python train.py --encoder_arch="jasper" --train_examples=26041 --input="log_mel" --win_length=512 --vocab_size=93 --fusion="cross_attention" --decoder_layers=8 --decoder_norm_position="pre" --decoder_head_dim=32 --decoder_fused_qkv=true --decoder_cross_attention_every=1 --decoder_tie_embeddings=false --beta2=0.98 --epochs=127.8 --final_lr_fraction=0.1
Rows from block 4 of the text decoder, named by matrix and row number. Rows with one number belong to one neuron. Each number is 128 + 32 x the weight over its row's rms, rounded and kept within 0 to 255. All counts start at 0. After the name is the row's rms in percent of the matrix's.
# fc1: MLP up (decoder.blocks.4.mlp.fc1.weight, 512x128), inputs 64-127
# fc2: MLP down (decoder.blocks.4.mlp.fc2.weight, 128x512, transposed), outputs 64-127
fc1.260 083 [144  72 105 103 118 192  88 130  91 162 128 105 104 181 110 108 172 167 167  91 106  96 115 106 133 118 117 126 139 105 155 110  92 117 131 155 188 144 186 119 186 135  82 125 155 131 122 158 182 173  61 104 115 192  71 135 100 147 105 145 144 110 174 119]
fc2.260 073 [144 132 109 152 112  99 155 134 134 128  68 114 131  67  73 134 148 128 177 143 145 140 167  97 149 178 123 105 155 130 150 111 159 121 130 158 130 101 141 151 118 178 162  85 122 106 134  97 120 136 134 172 138 157 180 134 106  91 125  86 140 138 131  82]
fc1.261 132 [124 147  42 124  72 137  94  76 112 151 162 177 110 116 114 127 201 183 171  88 109  89 142 185 180 146 114 117 112  92 153 149 122 108  71 156 105 128 174 164 176 105 123 130 144 161 131 151 141 147 119  96 149 131 107 142 110 139 143  75  91 116 144 114]
fc2.261 117 [122 169  58  94 120 147 126  62 123  85 128 147 105  87  93 135 194 150 156 109 114  99 146 162 215 145 113  85 136  93 177 153 124 141 107 143  78 102 134 208 159 111 108 138 152 173 142 124 144 157 112 132 169  91 133 107 123 156 122  91 111 131 124  83]
fc1.262 085 [133 146 121  93  73 161 123  97 145 150 165 147 157 147 152  58 119 157 142 153  89 110 101  79 193 107 171 137  81  18 138  62  90 103 176 143 170 122 124 117 102 155 142 125 159 116  89 139 146 147  73  89  61 190 109 116 166 122 134 164 120 140  94 140]
fc2.262 080 [ 91 139  74 107 123  92 127 154 168 168 183 137 138 126  98 121 117 163 158 169 121 158  68 101 161 151 121 112 116 101  96 148 150 135 133  94 101 135 123 142 126 113 132 146  96 184 144  61  44 114 121 138 177 118 128 105 142 160  84 133 140 105  83 137]
fc1.263 110 [119 127 112 109 141 163 160 140  83 122 162 128 153 112 153 117 137 118 178 105 119  83 112 122 103 119  98 194  85 126  78 141 121 140 101 184 204 157 144 141 154 176 141 118 179 148 197 145 156 127 115 147 112  95 125 154  95 150 141 199 126 128 127 129]
fc2.263 113 [132 123 166 120 173 177 162 116  90  72 180  83 208 120 165 165 133  73 155 120  99 104  89  87 101 105 120 190 109 128  96 170  93 160 141 141 135 163 122  97 182 113 140 117 105 115 117  92 124 206 129 194 156 117 138 161 109 148 127 139  89 117 114  91]
fc1.264 089 [179  60 145  81 131 141 133 142 127 137 167 192 101 169 118  98 154 120 215 101  99  95 170 106 104 146 123 102 109 164  75 106 141 125 108 153 153 132 134 112 119 152  70 127 138 115  79  98 140 147  87  78  98 144 131 175 117 134 122 136 136 102  89 194]
fc2.264 092 [138  85 187 141 130 118 107 154 170 111 178 124 126 146  98 127 142 102  71  89 110  81 155 172  81 114 141  86 143 177 132 156 170 199 198 105 152 124  86  89  90 116 125 202 144 129  52  76 112 142  70 154 154 124 152 100 125 168 156 131 122 120 100 109]
fc1.265 096 [143  84 133  76  92 133 131 136 108 179 130 120 124 131 129 124  85 160 181 142  74 112 139  90 164  79 135 149 164  90 182 124 101  80 110  93 173 120 149 112 106 159 157 147 155  82  98 149 101 123 140 124 116 181  86 165 126 148 137 161 130  59 108 169]
fc2.265 093 [189 133 129 109 111 142 146 128 167 176 189 150  97 147 116  70 113 140 208  82 114  92 137 124 181 182 153 127 144 107 105 124 115 126 148 206 122 155 118 139  87 170 106 146 138 171  45  91 193  90  51 106  89 164 130 139 125 179 118 134 161 114 129 147]
fc1.266 098 [132 124 119 149  67 134 114 115 147 149  89 128 143 123 148 119 127 146 141 148  46 155  92 132 179 142 173 105 115 127 111 131  74 128 152 128  71 184 147 154 170 193 160 103 113  68 154 181 123 149 108 102  87 101  48 158 174 128 191 108  79 115  83 151]
fc2.266 086 [114 192 135 151 128 126  89 170 145 104 127 155 159 123 141 195 160  95 126 101 162 101 130 179  90  73 121 125  79 194 130 155 154 122 115  73 111 113  69 131 129  86 129 114 105 145 108  70 120 138 140 137 168  85 142 138 123  96 172 124  92 173 113 121]
fc1.267 092 [158 129 102 161  72 157 117 140 140 206  85 115 145 139  66 107 146 145 141 124 145  83  43  95 133  97 186 149 170 126 118  66  68  95 175 126 114 122 161 116  65 154 129 172  79 149  91 146 142  75  83 143 126 112 151 103  66  94 141 147 170 120 157 108]
fc2.267 087 [ 82 108 114 144  83 125 123 121 170 150  79 107 166 120 130 199 138 140  68 124 148 126 114 160 120 124  94 132 133 133 134 107 111 138  36 148 170 123 180 131 126 162 108 163  60 144  80 105  75 109 177 125 104 115 115 120  78 159 139 161 115 161 110 164]
fc1.268 090 [177 122  86 106 121 175  92 128 124 123  94 110  60 123  95 125 146 111 111 194 118 111 112 103 112  86 140 141  69 108 154 141 180  57 114  99 198 138 168 123 122 142 185 192 172  83 153 174 146 134  90 120  87 138 171 149 103  92 105 107 126 107 111 205]
fc2.268 077 [ 75  90 210  85 123 122 115 112 126  95 184 144 124 112 129 140 143 187 131 183 154 152 155 135  89 138 181 115  64  64 131 121 151  69 197 123 151 105 114 104 137 167 179 131 128 149  69  99 135 143  82 119 157 134 133 164 167  91 122 113  91  94  81  75]
fc1.269 143 [156 101  88 129  89 117 116 155 112 132  64 121 172 139 138 138  99 138 130 164 124 157 175 136 167 133 132 102  70 124  82 155 194 150  71  73 107  90 126 121 184 152 152 180 115 125  94 154 104 174 120 117 142 172 151 144 139 123 154 132  66 112 118  91]
fc2.269 113 [111 101  69 130 145 108 168 154 147 143 100 167 189 150 114 166 132 125 105 135 113 132 146 106 186 173 131 116 118 135  83 171 195 154  95 110  82 127 105 107 185  87  99 174 100 164  77 131 128 156 155  93 144 181 124 130 137 128 164 121  93  80 135  63]
fc1.270 095 [147 150 130 141 117 109  98 119 128 134 126 134 116 166  91 114 176 177  93 156  55 133 114 136 119  19 156 149 132 136  97 188 114 122 135 192 113 173 142 149 167 161 134 150 128  85 132 158 115 174 130 147 132 111 162 185  94 114 146 171  78  70  89 149]
fc2.270 082 [103  88  92 111 119 122 169  92 152 108 132 116  89  66 162 115 124 142 158 159 163  73 133 102 178 122  96 135 195 118 100 151 141 126 132 150 116  48  93  77 125 106  70 127 182 142 129  67 131 154 137 112 133 173 192 136 140 147 127 126 123 181 163 156]
fc1.271 104 [110 111 101  65  70 142 121 170  86 133 188 112 114 132  71 114 208 156 138 142 101 141 149  93 119 115 118  93 177 102 178  91  79 120  81 107 171 108 163 133 154 106 110 173 127 160  94  94 147 143 130 158 173 222 140 164 180 107 123 119 111 127 144 111]
fc2.271 103 [159 131  95 123 162 136 130 154 168 100 105 111 127 108 146 186 146 198  82 105 129 149 151 136 114 157 107  84 156 149 150 154 133 146  91 130  97  75 112 140 144 124 156 150 115 182  99 132 147 120 117 121 140  79 176 140 104 141 140 169  63 131 111  71]
fc1.272 102 [138 130 109 155 112 170 121 116 121 195 176 131 145 151 127  86 136  64 175 109 122 133 167 104  99 160 183 124 135  97 118 154 195  52 131 165 154 119 148 118 118 113 145  97 180 173 148 129 118 199 117 132 107 116 103 148  94 158 135  84 117 147 139 148]
fc2.272 105 [116  71 124 151 214 169 153 166 127 172 143 160 127 140 183 155  82 152 150  77 128 148 123 173 147 106 130  91 138  87  80  98 142 101 150 198 211 167  81 141  87 107  99  83 138 135  79 120  81 193 116 137 154 129 118 154  81 126 146  96  76 112 151 154]
fc1.273 091 [117 130 134 136 184 125  96 145  67 113 139 175 136  96  81 137 177 130 124 171 153  53  90  72  94 161  98 148 132 111 103 131 119 113 132  84 160 110 183  92  77 124  89 143 145 109 172 135  95 200 137 134  98 165 159 118  85 118  86 190  85 101 133 141]
fc2.273 091 [ 91 149 139 143 140 115 191 166 122 119 110 146 116 137  91 154 141 136 147 158 153 117 125 122 110 108 165 115 127 127 116  94  95 168 138 130 114 130 153 169 139 108 138 118 181 146 176 138  69 164 170 171 128  46 186 119  97 113 160 106 181 160 143  86]
fc1.274 100 [198  43 103  72 142 117 103  94 110 114 107 112  94  98  72 126 139 149 174 129 138 142 140 131 103 161 155  99  83 131  60 163 119 119 128 136 100 149 124 179 150 163 142 129 166 155 182 136 162  91 111 141 147 178 164  59 120 144 139  99 169 127 156 100]
fc2.274 101 [ 88 112 165 118 136 146 139 148 140  87 126 142 173 100 155 119 182  83 147 100 107 144 112 115 172 162 142  99 117 144 155 135 148  89 107  54 104  61  95  58 147 185 136 148 112 121 120 111 125 142  94 130 133  96 160 138 119 138  85  50 172 164 114 158]
fc1.275 105 [123 121  91 117  71 174 115 200 108 109 126  98 137 137 100 123  85 176 141  84 146 136 106 191 171 123 121 103 137 126 151  93 109 103  67  68 123 142 159 142  73 140 130 155 156 142 123 120 119  92 122 112 181 127 151  81 153 178 136 118 168 104 143 107]
fc2.275 122 [ 99 127 174  93 146 107 152 154 111  36 121 127 144 204 185 125 116 148 154 107 157 142 150  77 136 168  78  74 121 186 149 134  98 148 133  78  90 125 107 123 144 122 139  76 197 142 129 135  96 146 166 110  97  81 130  95 165 172 146  83 121 124 125 151]
fc1.276 094 [113 121 137 141 107 131 109 109 111 145 140 127 121 106  98  98 118 158  84 109 172 133  88 139 144 116  77 185 186 122 169 158 130  95 149  69 123 119 137  72 192 139 154 139  85 148 126 153 114 123 136  89 142 143  51 113 126  83  30  76 106 123 108 129]
fc2.276 095 [175 106 111 132 106 128 147  99 145 135 148 128 124 119  78 129 193 178 121 168  94  72 160 148 154 137  65 158 168  78  89  92 142 142 113 165 109 110 134 132 110 168  76  95 179 135 139  84 123 121 142 179 112 150  81 143  99 140 152 120  91 138 121 154]
fc1.277 109 [184  99 117 126 157 148 148 152 101 120 204 153 124 153 116  60 135 108 167 104  91 137 155  78 103 147 190 129 102 103 120 104 163 137 133 149 153 123 152 132 177  91  89 153 151 110  87 128 168 134  91  96 140 136 124  99 164  96 136 106 100 120 201 170]
fc2.277 136 [142 104 161 163 116 121 123 127  49 128 182 155 171  91 203  73 108 116 155 145 111 142 170 115  85 125 154 102 117 117 148 125 137 165 190 145 126  75 142 139 113  83  97 140 177 149  39  67  92 123 131 155 140 118 104 114 114 104 151 120 173 117  76 109]
fc1.278 085 [177  86 115  92 126 130 101 118  61 177 133 130  96 182  67 109 165 108 164 130 123  91 113  91 160 143 143 149  81  66  85 148 116 125 103 109 205 165 208 142 175 171  80 132 134 112 152 197 121 149  51 124 115 168 106 129  89 115 114 131  96 110 122 149]
fc2.278 061 [152 133 139 140 117 138 147 107  96 138 157 107 129 151 153 155 157 110  88 120 161 103 112 134  92 116 119 154 163 100 128 116  79 218 146 139 151 121 165 114 174 165 138  88 166 137 131 126 156 143 139 142 119 113 189 118 115 107  93  78 188 101 188 100]
fc1.279 108 [108  48 156 111 122 148 100  77 128 113 150 100 126 140 128  85 131 129 109 122 171 116 109 156 164  98 146 123  84 113 129 146 120 121 129  63 124 186 125 187 130 140 137 159 172  78 118 163 139 168 126 152 148 140 151 119  35 125 102 114 111 109 133 117]
fc2.279 117 [ 75 113 121  98 136 125 140 182 118 121 135 102 140 106 168  67 117 109 141 159 140  85 122 100 202 169 118 179 158 114 100 126 137 180 146  95 103  71 157 109  71 115  90 152 175 122 138 104 119  75 126 115  77 127 178  81 112 132 158 106 117 118 197  91]
fc1.280 095 [163  89  97 158 133 127 156 138 122 166 103 137 153 131  92  89 181 112  94 121 116  91  62 140 100 128 192 159 145  97 121  68 128 127 194 146 126 154 141 149 120 118  93 142  93  63 112 123 156  86 101 159  77 129 138  88  85 139 129 121 158 161 194 101]
fc2.280 092 [148 121  96 185 115  94 148 220 133 159 141 170 168  96 116 138 188 106  87 103 121  88 104 167 125 151 177 179 156 131 163 107 126 153  36 173 202 123 163 106  89  75 119 166  99 115  60  83  99  84 159 105 140 166 125 105  75 140 120 117 113 145 123 121]
fc1.281 094 [137 128 100 168  93 151  69 155 147 134 103 124 117 139 140 161 103 161 126 108 117 131  95 188 173 103 103 144 160 117 133 125 110  53 165  64 131 129 144  80 137 175 115 160  94 126 137 118 113 144  43 116  88 178  75 180 141 109 124 140 193 134 116 116]
fc2.281 108 [115  93 185 104  98  97 163  96 148 142 122 137 116 103  89  44  93 165 178 141 119 148 148 147 182 122 116 113 127  86 161 168 137 145 101 116 149  87 128 172  96 189 133 157 174 158 112 101 116  80 122 132 104 140 168 161  99 128 161  51 192 134 104  98]
fc1.282 108 [109  65 160  57  78 110 158 115 112 161 180 125  97 130  69 105 150 101 177 111  76 106 169 153 114  80 193  91 136  81 130  83 168 110  49  87 116 130 131 139 122 123 138  99  89 136 101 141 161 172 112 125 123 149 135  98 105 136 171 100 122 122 114 114]
fc2.282 126 [124 102 128  96 155 108 145 115 103 100 115 102  97 109 112 171  79 105 112  80 181 148 126 178  94 108 161 149 149 176 145 114 106 126 125 137  98 123  97  66 160  81 112  87 131 139 120 124 147 182 148 167 167 128 159  93  90 127  68 148 166 164 175  62]
fc1.283 104 [163 134 128 116 109 104 148 162 134 177 162 123 117 152 144 122 151 170 154  76 136 131 155 134 143 123 119  90 147 148  51 132 111  63 137 132 103 136 129 100  51 165 100 149 123 133  48 116  98 106 105  94 104 104 170  90 111  96 114 136 104 136  78 125]
fc2.283 115 [110 141 137 133 120 110  55 141 158 120  98 128  73  93 141 191 123 140 111  92 153 139 199 136 135 136 141  96 153 145 135 182 146 151  99 100 114 117 107  66  92 126 135 156 104 153 115 112 145  86 137  84 165 166 208 140 176 132 133 105 149  84 115 101]
fc1.284 099 [138 123  72 143  82 152  63 123  80 106  89 117 111 147  67  98 135 154 201 173 132 150 107  73 100 119 103 101 108 142 109 129 126  93  64 143 104 101 189 135  99 166 128 101 117 115 136 137 147 151  92 150 156 135 138 125 123 125 124 113  69 102 120 175]
fc2.284 101 [ 88 132 190 110 142 183  90  75 129 106 159 109  86 131 133 179 127 178 142 163 144 148 111 106 101  70 153 129 113  87  99 146 118  83  99 135 134 137 153 131  67 143 190 178  92 214 135 165  93 159  88 109 145 125 146 133  82 121 111 120 111  85  91 211]
fc1.285 095 [152 126 103 141  73 156  89 134  80 179  93 108 117 149 101 105 149  60 167  96  94  95  62 115 124 149 149 138 142  69 117 109 115 104  97 103 199 193 181 105 108 158 116 154 191  95 182 170 124 188  93 143 103 170 118 102 101 154 148 125 165 137 152 160]
fc2.285 072 [136  57 106  99  91 131 119 149 170 142 108  86 123 148 106 146  95 188 118 148 170 140 112 136 128 127 123 119  89 164 184 155 104 143  89 122 135 158 136 128 167 142 123 139 111 160  33 147 159 155 131  88 172 152 150 110 143 177  83 134 179 155 148 133]
fc1.286 093 [182 113 117  50 143 132 107 164 120 183 158 154  96 111  60  98 145 167 149 129  82  98 152 115 159 155 171  85 123 132 173  88 151 137  78 173 114 149 139  93  84 142 130  88 125  96 113 137  92 130 150 110 160 169  90 120 109 151 136 150 163 132 109 179]
fc2.286 087 [139  85 185 166 122 103  89 145  77 128 191 157  84 116 158 163 137 109 147 145  86 120  98 121 123  87 135 105 153 120 188 140 180 137 154 140 108  60 160 139 108 159 144 126 142 134 110  94 105 119  53  73 130 153 122 144  73 146  89 144 153 108 110  66]
fc1.287 090 [169 121  84 110  83 172  83 137  93 154 136  63  91 226  77  90  98  96 152 118 108 110 113 128 128  99 101 153 141 109  98 110 165  86  83  93 163 192 180 124 121 163  83 141 170  77 135 141 144 155  97 133  70 185 125 127 111 141 139 162 140  89 147 145]
fc2.287 071 [141  90 112 151  62 125 132 113 140  79  39 117 142 161 105 183 121 141 125 118  73 128 110 129  87 168 110 179 153 156 188 123 135 149 157 156 154 141 114  74 182 169 119 101 132 151 130  96 131 167 185 111 132 115 160  88 127 153 188 122 159 141 138 142]
fc1.288 104 [140 126 140 102  91 116  90 175  64 169 131 127 133 133 110 134 122 142 191 142 123  73 127 145 149 116 106 112 141 120  54 127 175  85 121 115 123 128 137 118  87 154  84 159  94 202 111 160  75 180  95 107 104 135 123 199  94 185 106 195 191 130 118 141]
fc2.288 116 [ 98 108 125 163  93 160 135 175  84 186 139 121 148  84  84  73  81 109 151 190  96 140 129 151 154 107 155 128 169  90 175 113 164 114  96 114 133 101 123 165  96 141 129 178 101 155 164 114 125  70 131 129 169 147 127 180 105 130 124 110 211 143  69  80]
fc1.289 102 [176 147  91 108  94 105 116 116 121 126 140 122 138 183 161 139 172  99 158 157  79 129 144  83 102 139 139 117 105  78  78 115 149 105 170 111 163 132 133 144 164 127  91 141 174  55 143 113 124 129  97  83 104 134  78  89 167 128 129 125 104 144 106 120]
fc2.289 099 [ 87 135 133 124 141 111 124 180 170 189 103 171 126 108  87 164 119 116 110 143 185 128 112 157 133 151 116  81  72 145 107 145 124 191 134 149 116 154 161 147 105 142  98  90  54 125  99  83  94  92 120  83 128 132 124 148 102 119 136  96 120 136 104 166]
fc1.290 101 [141  98 125 186 128 120  90 160 144 147  73 139 142 129  69 135 134 104 102 100 157 129 105  99 108  96 133 177 155 116 138  99 104  35 151  65 135 119 148  80 152  94 107 111  93 111 174 128 132  50 121 133 160 144 134  79  77 101 109 167 120 122 200 146]
fc2.290 103 [ 94 213  60  93 136 147 215 136 150 127 123 107 128 126 167 173 123 129 140 146 140 117 152 124 121 143 119  86 106 144  69 128 127 198  79 164  91 111  75 184 135 108 155 133 151 151  91 123 144  94 172  55 138 111 124 128 149 179 162 133 138 135 114 170]
fc1.291 091 [151  44 110 120  88 186 123 106  92 199 156 129 105 171  82  71 123 154 180 128  78 113  99 120 119 122 104  95 145 121 123  84 126 123 100 117 162 172 201 144 151 136 112 156 151 107 125 144 143 180  65  82 111 154 111  86  76 160  94 129 130 101 130 170]
fc2.291 076 [140  99 101 131 129 124 126 127 179 131 118  80 134  90 140 152 186 104  84 136 162  97 112 170 155  79  96 151 155 136 130 150 156 126 128 158 118 126 153 122 141 127 110 158 160  83 116  87 207  93 131 102 112 112 162 127 105  58 151  47 137 132 138 115]
fc1.292 097 [156 111 110 146 139 124 122 185 147 139 128 168 115 113 129 134  80 167 134  77 119 136 109 130 102 129 105 182 121 130 156 156 117  50 155 101 162 143 137  69 186 120 153 156  74 143 157 146 141 108  42  68 133 172  76  86 141  96  90 123 145  83 114 131]
fc2.292 109 [ 90 116  82 142  87 142 154  89 114 166 125 118 100 100 121 137 125 174 135 136 131  66 149  94 170 147  87 127 136  86 125  79 143 127 118 165 161  81 107 103  99 201 124 180 182 144 134  70 144 113 138  95 120 183 119  91 166 168 112 127 139 170 121  96]
fc1.293 089 [183  83 102  92 126 165  86  92  60 179 144  82  72 166  77  93 205 123 168 128 116  88 114 127 160 116 127 125 144  97  84 125 137  79  96 127 151 149 206 123 158 123 101 152 106 112 174 177 157 129  53 100 105 175 104 112  67 161 105 136 134 111 144 127]
fc2.293 064 [190  69 131 159 126  94 106 109  85 131  93 133  91 170 151 114 148 127 156 161 179 106 110  92 126 104  36 173 124 132 158 110 155 127 102 168 139 124 157 156 115 130 113 124 111 124 128  65 162 109 155 131 140 126 147 223  63 167  96 122 169 122  84 142]
fc1.294 103 [122 146 155  65 150 153 141 100 131  89 151  67 117 139 122  40 140 110 113 119  75 113  83 176 188 148 145 119 164  97  88  95 122 126  90 115 145 104 124 151  94 128  76 118 162  98 163 126 139 114 135  88  83  95 132  49 116 130 137 128 114 165 166  99]
fc2.294 104 [134  97 142 131 118 165 204 101 134 185 162 187 100  87  89 124 143 163 157 136 118  88 140 102 142 101 118 109 119  71 127 117 142 110 120 134 119 101 127  84  81 142 126 156 139 187 126  94 127 150 132 158  64 150 124 115 168 172 131 104  92 128 139 136]
fc1.295 097 [148 119 105 137  99 164  75 128  76  94 102 138  85 171 114 109  98 124 184 139 135 124 106 136  88  59 109  96 105  75 151 106  73  79  92  99 173 110 167 168  87 221 120 163 160 200 113 154 150 164 109 150 113 154 136 112 107 118 150 158 135  92 116 128]
fc2.295 102 [103  94 155 119 101 149  66  83 134  88  60 108 136 137 135 196 149 138 153 130 154 172 108 105 137  97 124 104 137 138 116 135 120  93 114 141 101 108 213  76  76 146 171 164 102 160 120 145 127 176 144 107 133  98 148  86 120  95 138 115 101  85 109 177]
fc1.296 099 [136  84 148 133 124 139 103 155 114 115 158 139 138 127 109  77 140 178  79 179 135 159 148 183  92 112  91 116 138 109 181 129 126 142 148 124 196 130 143 122 203 130 141  68 118  96 139 175 129 147  74 154  36 182  75 159 101 103 118  73 135  45 108 115]
fc2.296 103 [142 115  32 137 148 106 197 148 164 129 173  87 128 127 147 136 149 153 126 118 107 154 113 126 114 206 137 117 106 142 120 168 105  72 111 136 100 128 141 115 144  93 148 120 111 143 145  97  84  81 126 120  95 100 140  81 143 161 133  73 188 128 136  64]
fc1.297 100 [135 105 122 121 108 172  72 138 126 144  84  87 140 109 167 154 143  96 177 107  78  80 121 144 104 114 146 159  71 125 165 124 177  81 138 145 110 175 177 116 159 105  98 114 106 104 116 161 160 206 101  81  82 147 114 104 126 157 122 171 126  93 177 147]
fc2.297 115 [114 145 199 106 117  72  94 166 116  74  91 130 146  73 144 165 140 128 117 138 135 106 175 119 163 136 117 215 101 168 162 162 162  72 177 176  98 110 161 105 144 173 135  67 175 114  64 163 146 150 164  89 124  82 135 100 116 142 159 131  87  93 179  99]
fc1.298 101 [123 147 105 161 120 136 115 173  84 161 113 121 111 128  21 120 113 129  95  63 145 114 160 131 131 117  88 182 197 160 148 126 169 108 134  79 145 120 166  96 127 114 161 110 146 108 138 104 186  86 112 105 158 197 130 129  98 115 117 104 116 129 143 122]
fc2.298 112 [187 217  84 139 121 122 152 156 118 157 141  91 174 146 138 166 180 106  78 153 118 135 169 130 118 167  90 136 152 165  97 130 127 157 125 157 107 117 114 209 150 152  99  83 168 134 103 152 155  66 126 136 144 110 108 146 146 124 202 125  81 137  80 104]
fc1.299 097 [161 139 129 133 120 135 114 182 117 162 110 162 116 131 136 125 120 143 125  99 144 124 141  91  92  95 130 127  33 144 122 142 159 130 115 105 134 115 141  92 181 116 105 146 111 116 185 174  90 144 101 128 125  85 149  79 103 166 162 152 121 133 157 156]
fc2.299 102 [103 139 152  41 100 115 110 103  85  61 117 119 148 188 175  90 127 111 143 115  88  84 105 102 200 185  60 138 150 137 159 145 114 143 155  80 124 129  85 116 149 119  79 103 179 144 150 123 145 146 150  76 103 113 128 168 174 164 115 123 145 156 114 151]
fc1.300 102 [163  88 141  46 116 131 146 139 133 162 178 173 118 161 121 129 127 143 185 110 101  88 140 157 138 136 120 124  81 149  88 127 129 125 121  84 145 129 140 118  98 150 114 166 155 102  98 113 105 154 117 105  87 129 126 112 123 154 145 155 114  58  77 176]
fc2.300 119 [159  55 148 109 130 152 146 151 168 118 106 112 108 162 108 133 166 133 158  99 129  54 151 138 122 117 141 143 142 149 112 144 156 122 141 140 158 146 104  94  73 177  94 196 157 130  87  98 163 137  97 152  62 159 165 134 131 162 133 137 121  54 104 178]
fc1.301 092 [191 102 120 115 163  65 110 137 114 133 117 172  94 140 116 129 164 105 155 107 150 124 110 101  50 121 140  84 135 167 105 123 199 178  64 145 141 151 132 139 119 111 150 115 124 104  93 104 134 177 142 101 107 101 108 134  35 169  84 132 160 119 146 116]
fc2.301 094 [ 75  91 162 102 104 163 193 171 157 120 145 126 173 109 161 125  99 121 129 109 128 158 139 129 152 166  87 133 124  86 145 126 133 127 130  55  70 109 101 150 115 131 163 169 143 123 112  60 133 128  96 101 136 144 186 132 182 126 172 148  83 164 109 111]
fc1.302 100 [138 105 144 100 134 127 163 109  73 150 125 104  77 190 102 139 112 152 147 116 110  74  99  76 102  97 114 122 112  89 130 144 100 121  92 148 172 142 143 117 110 115  69 116 117 175  75 180 145 149  84 131 132 162 161 139 115 124 132 154 198  93 155 136]
fc2.302 093 [152 131 142 103  62 132 184  90 132  87  75 114 120 152  85 194  96 120  84 145 101 126 151  45 141 130 130 117 136 155 147  97 136 175  83 148 166 113 131 120 183 110 154 108 199 131  87 103 138 102 126 113 131 147 178 175 142 121 144 133 179  98 135 108]
fc1.303 098 [160  94 125 125 122 138 165 138 112 151 108 108 130 100  92  65 140 158 123 100 110 152 131 146  89 111 140 125 138 115 161 110 121 131 135  93 191 149 160 122 124 210 168 134  93 171  98 152  96 147 100 116 162 106 136 141  92 188 122 121 122 140 111 141]
fc2.303 095 [132 155 133 170 154 136 167 123 134 141 146 176 128  76 168 125 183 128  59 124  87 105 105 116 153 175 133  98 104 112  99 136 122 119 127 193  89  99 148 169  73 193 157 118  84  86 112 129  73 118 133 127  89 161 183 121 163 125 166 130 129 104 133  97]
fc1.304 095 [145 114  93 130 193 151 157  71 144 140 153  96  73 147 121 148 129 145 146 116 185  81  76  70 148 136 144  98 161 138 116 125 162 126 135 184  91 184 117 135 141 143  55 100 157 141 135 176 145 138 117 145  56 144 120 124  94 131  91 178 109 109 158 155]
fc2.304 095 [114 181 126 121 158  97 178  59 188 105 193 112 117 140 131 149 129 145  99 107 155 142 222 189  63 117 142  24 116 153  93 191 158 129 153 157 140 148  92 110 130 132  76 122 103  90 129 142 176 119  90  60 178 122 132 116 139 102 140 102 154 187 142 146]
fc1.305 098 [156 110  60 109 139 139 145 133 103 228 179 105  90 147 106  96 136 122 148 157 108  37 132  94 133 115 145 108 100  75 134  99 130 114 129 147 134 133 149 148 101 194 113 132 179 129 164 158 121 125 100 142  47 151 114 138 109 182 112 154 139 108 127 181]
fc2.305 083 [140 122 141  80 129 131 151 115 173 141 159 140  47 157 115  95 121 139 173 135 161  69 117 123 124  94  87 149 173  71 171 110 145 132  67 118 158 120 135 142  78 102 124 183 161 179 127 164 144 133 115 159 121 163 144 162 121 137  67 128 180  59 175 130]
fc1.306 088 [163  73 117 132  87 135  85 101 103 147 106 108  70 149  81  74 169 136 151 180  92 100 111 121 127 108 133 123  90  87 104  78 148 131 154 170 171 189 197 127 118 186 110 156 140 112  98 168 174 146  56 129 103 179 114 113 101 165 106 145 146  73 147 157]
fc2.306 072 [120 144  76  97 136 101 186 127 160 144  86 108 132 128  97 181 149 113 101 101 108 106 117 143 157 194 174 164 134 117 105 163 131  72 124 119 112 113 148 129 152 159 127  90 128  85 172  96 179  73 137  85 172 160 132  96 105 147 160 120 140 165 179  85]
fc1.307 109 [136  96 130 112 177 144 140  66 101 136 147 131  72 134 116 139 156 117 131 167 182 127 136 125 108  94 120 130  86  62 121 180 113 150 133 171 145 126 129 187 206 150 138 149 212  91 133 165 128 143 123 168 104 150  83 142 104 132 140 115 119  40 101 106]
fc2.307 117 [101 120 110 110 155 133 160 132 139 112 149  78 146  67 154 149  43 191  81 113 157 131 149 144 132 128 166  70 103 175 135 191 140 129 141 138 145 123 113 166 142 130 156 191 149 108 119 106  83 104 165 153 112 108 101  81 110 113 105 116 150 117 129  55]
fc1.308 100 [185 138 108 134 125 174  76 127 121 134 103 153 153 147 137 135  97 171 149 124 119 127 110 112 128 142  97 158 125 101 132 134 180 114 112 151 128 152 136 161  95 111 126 198 172 144 145 165 150  99 121 106 161 158 133 104 160 106 120 120 100 138 171 148]
fc2.308 100 [113  92 124 152 126 126 169 121  93 147 170 158 151 109 151 110 141 127  88 134  98 136 114 140 136 108 129 109 102 107 164 153 109 155 148 164 155  82 115 111 109 118 133 155 152 131  37  14  83 106 111 148 140 103 200 118  80 142 116 146 205 190  85 162]
fc1.309 103 [112 154 106 145  89  96  65  90  95  96 128  95  83 116 119 128 132 180 145 137 119  73 169 130 135 143  85 171 160  91 146 146 151  54 109 125 200 136 144 111  73 126 100 179 178 153  85 133 148 116 148 167 140 156 152 145 133 125 106 124 164  80 199 134]
fc2.309 113 [124 176 158 117 158 110 151 125 167 103  78 109 193 126 173  99 112  82 116 129 145 177  92 128 107  83 158 110 118 146 126 150 109 175 147 150  81 172 105 194 155  75 192 146  94 141  92 151 101  85 168 155 101  54  90 167 105 112 133 169 133 135 117 101]
fc1.310 100 [130 152 129 100  97 168 114 108 138 154 157 144 114 163 160  98  92 154 126 134  83 112 100  89 166 100 113 111 122  61 146  91  93 114 171 147 194 135 126 124  89 134 150 117 198 122  88 129 158 142  62  97  79 180 137 106 157 114 126 186 135 140 113 145]
fc2.310 110 [111 146  95  94  99 113 101 178 121 175 144 142 165 138 140 121 122 146 161 175 107 162  73  80 187 181 129 128 122  90  90 126 108 118 130 107 119 135 146 151 142 137 158 165  96 173 119  67  68 111 109 122 168 112 110 120 167 167 105 124 113 113  69 146]
fc1.311 099 [130 118  33 135 101 151 144 149 108 211 154 118 113 140 130 146 134  86 201 120 141 113 144  79  91 164  95 107 133 110 151 113 133 134 122 150 124 158 165 125 207 166 144 101 172  89 163 146 137 131  69 151  85 125  93 164  80 170 152 155 117 134 118 167]
fc2.311 110 [181  89 104 113  65  96 198 120 120 145 148 138 118 117 137 126 139 162 156 132 108  74 151  90 169  99  88 165 165  98 139 110 141 134 137 155 132  89 127 130 110 188 142 157 196 109  84 128 117 176 136 165  87 138 150 143 118 154 181 121  66 154 108 138]